From a checkpoint of a small contrastive image-text model.
Training: 3800 steps, batches of 128.
Rows from block 4 of the image encoder of a small contrastive image-text model, named by matrix and row number. Rows with one number belong to one channel. Each number is 128 + 32 x the weight over its row's rms, rounded and kept within 0 to 255. All counts start at 0.
Before each channel's rows are labels from the 100 images, of 14976, where the channel reaches its highest value: "top examples" is what is common among them. Only what is clearly more common there than usual is listed. The data: rendered scenes of coloured solids on a plain floor.
# convs0: expand pointwise conv (encoder.blocks.4.convs.0.weight, 192x48x1x1), inputs 0-47
# convs1: depthwise 3x3 conv (encoder.blocks.4.convs.1.weight, 192x1x3x3), a 3x3 kernel
# convs2: project pointwise conv (encoder.blocks.4.convs.2.weight, 48x192x1x1, transposed), outputs 0-47

top examples: green object; its colour: green
convs0.122 [115 135 109 116  82 140 137 116 151 134 173  94 237 175 166 155  80 123 146  96 137 141 114 115 124 131  68 109 144 130 181 148 108 151 122 122 135  78 162 118 149  76 110 180 127 148 113  78]
convs1.122 [176  99 126 132  67 148 155  93 130]
convs2.122 [ 91 133 111 117 106 135 128  84 173 158 138  96 176 101 211 188 106 148 118 124 106 106  95 124 114 171  43 127 160 103 135 133 156 156 141 125  99  98 184  98 170 110 116 149 129 133 152  79]

top examples: blue object; its colour: blue
convs0.71 [118 129 124 151 114 109 132  82 133 138 210 113 113 129 137 109  84  76 125  74 163 147  73 112 144 151  51 134 140 114 169 138 112  97 154 155 150 182 113 148 112 156 160  49 108 104 122 152]
convs1.71 [141 152 150 141 137 112  52  99  97]
convs2.71 [ 47 105 142 136 100 175 115  83 108 147 129  68 137 116  32 116 149 131 166 140 138 104 173 193 169  68  97 119 111 131  92  98 141 135 118 118 161 113 129 107 129 131  90 145 105 140 142 125]

top examples: yellow object
convs0.178 [ 79 133 111 131 120 188 126  83 157 148 129 108 179 119 200 183 139 151 158 108 117 132 148  83 102 162 109  75 167 152 123 137 179 158  95  88 166  97 147 107 169 137 119 170 148 124 132  71]
convs1.178 [114 100  95 111 163 131  86 121  67]
convs2.178 [116 179 110 145 123 173  98 133 134 169 132 143 196 167 151 213 116 189 171 108 139 133 145  71 103 119 146  75 165 152 132 106 148 142 106 132 148  91 184 158 137 122 121 183 129 125 130  99]

top examples: purple object; count: five; jack
convs0.34 [105 148 140 102  98 122 145 161 136 132 163  68 127  91  87 131 114 106 106 122 122 127  74 133 128 126  92 172 117 129 144 141 135 152 125 175  94  71 144 134 134  11  55 158 134 155 100 128]
convs1.34 [ 77  66 143  92 109 126 133 142 103]
convs2.34 [127 141 153 158 100  90 163 163  98 128 174 109  46  98 123  83 116  72 131 186 172 171  66 153 165 144 129 153 113 155 121 125 126 103 168 173 124 146 166 155 100 103 105 106  80 120 120 145]

top examples: teal object
convs0.171 [171  55 107 102 150  88 160 140 165 126 131 155 138  91 154 128 100 110 105  85 140 206 117 101 115 168  68 125  86 109 189 185 101 146 126 108 102 179 111 131 106 110 154 112 163 127 127 114]
convs1.171 [115 119 115 101 100 151  46 124 124]
convs2.171 [113 139 132 121 149 158 154 127  98 125 120 152 159 168 111 157 141 178 115 111 116 127 151  72 123 135 212 145 137 116 189 100 128 116 116 109  74 154  80 208 154 187 107 153 155  88  86 140]

top examples: yellow object
convs0.12 [ 97 122 147 167 146 183 155  95 110 137 104 148 146 111 131 161 113 122 147  31 137 139 149  96 110 173 118  63 151 110 122  99 159 114  72 125 148 158 131 161 148 118  90 129 146  51  75 136]
convs1.12 [135 124 128 123 100 133  39 147 121]
convs2.12 [122 116 147 130 122 168 157 135 152  96 114 149 117  40  98 102 144  99 153  79 100 143 114 109 151 112 106 148 111 126 150  85 206 126  61 126  82 126 124 155 155 144  61 132 189  97 131 153]

top examples: purple object; blue object; star block
convs0.186 [144 142 105 123 129  94 140 165 172 110 199 120 111 114 136 105 100  57  95  99 126 180  57  79 111 163  94 157 118 151 169 210 121 131 162 138 119 139 129 160 120  84 137 113 120 152 143 156]
convs1.186 [ 98  96 151  91 127 176  94  85 132]
convs2.186 [163 136 107 113 153 100 218 180 104 107 161 122 106 161 150 132 154 165  97 151 146 167 111  86 106 197 152 125 161 151 176 152 126 124 176 158 106 147 122 173 163 167 133 131  97 107  85 162]

top examples: green object; light from behind the camera; its colour: green
convs0.124 [164 148 121 132 147 110  93 107 159  95 163 148 186 122 169 103 114 103 154  83  85  75  55 159  91 113  78 180 131  68 159 159  97 120 139  95 126 136 131 168 120  90 147 162 155 141 145 151]
convs1.124 [ 83 134 180 121 136 176 157 154 151]
convs2.124 [143 117 111 157 181 161 106  84 109 155  77 129  93  84 126 111 181 133 152 137 136  91 144  89 130  98 167 142  88 113 122  70 153  89 113 149 109 140 104 176 116 199 114  89 122  78 137 192]

top examples: blue object; its colour: blue; disc; largest object: disc
convs0.109 [143  73 120 172 159 131 141  92  97 149  91 120  99 124  81 141 145 151 123 127 185 137 174 123  88 153 124  49 129 111  95 127 131  93 157 143 180 151  74  92 165 142 145  73  99 108 132 186]
convs1.109 [155 160 178 141 117 103 114  89  80]
convs2.109 [ 78 156 124 156 146 131 139  55 108 198 150  81 164 156 104  86 135 138 132  85 211 118 114 169 140 104  93 169 126 105 180 114  81 133 130 153 141 144 121 104 113 148 116 128  88 105 159  93]

top examples: purple object; chain link
convs0.72 [119 171 138  75  52 105 110 137 146  97 188 103 123 166 167  64 126 101 114 147 113 100 113 147 152  55 151 176 154 173 176 140 128 129 136 135 120  81 112 134 109 121 145 167 103 173 135 102]
convs1.72 [134  93 125 138  97  76 166 102  82]
convs2.72 [140 109 112 100 157  90  85  57 171  90 163 115 138 157 194 108 113  81 133 133  98  66 106 127 119  80  97 165 131  88 190 153  84  98 160  90 153 130 146 117 117 119 151 134 113 150 169 127]

top examples: blue object; star block; its colour: blue
convs0.22 [149 115 158 110 116  74 220 155 114  82 161 112  99  96 159 122 112 126 114 102 150 151 114 144 106 157 107  94 144 129 133 182 102 105 151  67 173 156 129 143 148 109 148  38 111 107  92 122]
convs1.22 [109 148 141 117 123 210 154 108 144]
convs2.22 [ 98 133 147  88 169  91 207 122 127 112 118  92 111  84 123 114 153 166  99  99 165  94 154 134 113 163 162 120 111 117 170 133 181  91 127 109 138 143 118 184 133 133 111 126  52  84  59 139]

top examples: blue object; teal object; jack
convs0.103 [143  99 102 114 126  97 164 127 150 113 175 126  76  63 138  95 119  70  87 114 134 227 112  92 136 152  94 143 118 159 184 180 107 124 143 127 110 169  79 142 135 134 146  84 135 123 136 153]
convs1.103 [100 121  97 112  83 114  74  89 150]
convs2.103 [ 60 142 138 130 146 164 122  39  96 166 126 111 135 121  90 124 180 163 121 125 101  97 213 115 120  96 149  85 127 122 105  73 159 150 124 113 121 135 110 148 169 194 124 125 126  90 112 135]

top examples: blue object
convs0.52 [119  58 120 110 106 190 161 193 132  92 147 127 111 152 111 121 111 126 128 122 163 217  92 136 144 161 119  89 153 205 150 188 123 110 150 164 129 155 144 127 115  85 134 127 123 115  96 108]
convs1.52 [ 95 151 119 111  94 182 145  80 153]
convs2.52 [152 107  87  95 106 103 167 170 165  76 185 127 111 150 178 130  93 107  91  98 116 174  97 107 121 194  88 129 160 153 196 178 114 145 186 140 106 138 109 143 160  98 150 137 131 133 118 113]

top examples: red object; orange object; jack
convs0.78 [139 145 162 125 159 133 108 128  96 115  94 218 147 143  79 103 127 161 120 113 116  57 139 168 128  74 169 115 130 100 137  83 110  94  89  81 162 157  92 156 117 149 143 177 167  83 116 133]
convs1.78 [126 127 123 136 138 221 132 141 140]
convs2.78 [106 115 183 138 143 106 128 141 130 171 106 107  87  87 127 137 162  64 153 128 169 126 110 155 163 136 113 149 108 124 129  79 127 118 150 188  96 147 171 160  88 125  62 100 128 122 217 170]

top examples: teal object; jack; star block; its colour: teal
convs0.163 [171 127  84 115 121 102 131 148 166 124 146 122 172 169 147 127  94 111 122 140 142 156  94 153 114 149  84 129 110 127 176 204  70 155 190 130 134 138 149  70 132  81 167 149  93 197 143 103]
convs1.163 [105  52 111 123 155 101 144 155 117]
convs2.163 [132  58  89 142 155 108 135 131 135 110 132 145  91 145 112 119 123  86  99  94 140 211 123 129 143 189 106 161  95 129 158 173  81 144 195 148  92 159  53 112 117 140 149  92 146 108 132 136]

top examples: blue object; its colour: blue
convs0.137 [138 102 135  98  91 142 183 123 144  66 164  73 123 117 209 132 128 124 115 124 131 154 126 112  91 166 110  95 155 160 147 206 113 127 148  78 178 109 140 103 146  82 118  88 110 150  91  98]
convs1.137 [101  88  95  68 118 164 114 151 135]
convs2.137 [114 125 112  83 145 114 207  95 151 102 138  83 116 104 175 130 155 155 102 128 160 100 176 129 100 167 120  94 103 154 190 163 167 118 138  62 159 151 152 165 150 137 137 121  70 113  77 116]

top examples: yellow object; its colour: yellow
convs0.184 [ 96 136 145 245 125 140 143 121 114 139 142  93 104 167 119 132 131 135 168 147 190 145 101 107 113 168 105 111 134 143  86 116 120  68 164 178 169 131 171 129 128 110 120  65  87 126 133 149]
convs1.184 [120 139 127 213 141 113 160 129 111]
convs2.184 [163 112 134  76 196 108 145 106 127 153  91 129 127  73  97 108 168 136  67  49 166 118 190 143 139  99 130 149  84 110 113 110 127 123 132  78  91 142  91 115 110 165 138  98 107  94 160 146]

top examples: blue object; purple object; jack
convs0.85 [172 108 139 121  97 147 160 195 138  40 125  91  98 136 178 121 123 132 136 111 101 163  81 146 106 136 156 106 197 142 148 182 101 137 158 135 142 126 144 106 151  58 107 140 125 178 108 107]
convs1.85 [127 165 154  99  81 132 177 105  93]
convs2.85 [116 105 127  94  85  73 165 115 116  75 211  70  81  80 155  94 106  77  90 123 111 164 111 134 140 149 148 133 154 127 144 158 148 114 165 112 182 123 110 131 168 116 120  65 112 120 127 148]

top examples: purple object; chain link; its colour: purple
convs0.56 [111 134 107 137  72 142 143 207 133 127 152  96 102 128 141 135 109 148 135 163 130 160  68 104 113 139 120 154 149 163 142 166 106 146 182 162  95 100 131 128 120  42  86 204 123 172 106 111]
convs1.56 [ 94 150 158  98 149 165 123  85  82]
convs2.56 [134 137 130 123 134  70 178 163 138 138 190 107  94  90 149 127 111  67 107 130 119 172  57 108 124 175 121 153 134 108 122 154 123 139 168 226  76 119 137 146 156 123 107  97 126 128 142 167]

top examples: teal object; chain link
convs0.65 [139 142 117 108 122 119 114 148 204 147 189 134 160 193 209 133  90  87 125 126 149 148  96 127 139 131  57 166 119 133 181 164 113 170 124 147 105 128 136  99 124 119 145 141 128 168 143  67]
convs1.65 [163 139 154 150  73 139 183 106 125]
convs2.65 [138 139 136 121 166  85 154  93 169 154 133 169 151 108 191 173  77 128  84  60 135 142 102  94  96 191  70 133 161  70 164 125 102 151 125 119  82 150 119 127 157 126 147 123 152 107 120 100]

top examples: purple object; its colour: purple
convs0.174 [196  82 111  94 175 100 164 205 146 138 101 198 103  97 124 120 147 110  87 123 130 180 158 130 136 156 130 121  90 143 146 157 138 145 113 110  78 206  95 141 126 152 161 121 156 117 125 130]
convs1.174 [ 98 105  69 117  93  92 100  98 126]
convs2.174 [ 53 170 126 158 108 195  86  58 107 147 142  81 139 134  69  84 167 132 155 131 106  95 158 137 147  72 138 100 138 131  92  70 160 113 117 120 163 107 115 133 156 159 108 127 116 119 139 155]

top examples: teal object; jack; its colour: teal
convs0.64 [147  99  93 104 131  96 135 164 172 161 147 158 161 137 126 139 112 105 105 156 136 200 114 132 153 143  83 165  94 146 168 182  87 173 185 157  63 122 116  85 109 117 162 146 113 175 156  93]
convs1.64 [111  86 106  80 117  79 127 166 106]
convs2.64 [155 106 103 148 163  89 126 148 146 149 107 168 141 170 102 148 108 111 126 110 155 183 114 150 122 166  90 173  98  90 139 168  58 147 181 174  55 165  77  95 105 127 165 128 115 137 147 115]

top examples: purple object
convs0.120 [155 173 141 138 114 112 154 216 112  91 151 125  98 165 133  96  87 109 137  98 120 133  35 133 140  93 175 125 171 147 172 120  99  88 128 178 153 124 157 168 137  94 128 162 133 153 118 157]
convs1.120 [100 133  82 172 144  94 116 151  80]
convs2.120 [ 80 163 112 146 101 128 141  95 126 139 168  96  78 116 114  67 155  81 108 133  80 134  99 142 138 107 193 145 168 127  83  99 133 157 122 182  80 112  98 137 192 126  92 118 175 126 166 158]

top examples: pink object; its colour: pink
convs0.68 [159 118  84  71 140 155 105  94 161  98 132 137 158 176 160  91 155 128 134 116  97  99 188 130 157  85 153 112 120 149 159 138 143 136 105  54 160 155 138 121 139 226 172 137 134 129 138  96]
convs1.68 [ 84 113 159  96 118 175 106  80 130]
convs2.68 [137 101  96  90 129 172  60 107 156 147  73 131 171 124 149 145 171 210 136 133 123  69 188 112 126  77 147 152 113 103 155 108 156 132 108  91 108 100  91 109  91 154 142 173 128 131 157 122]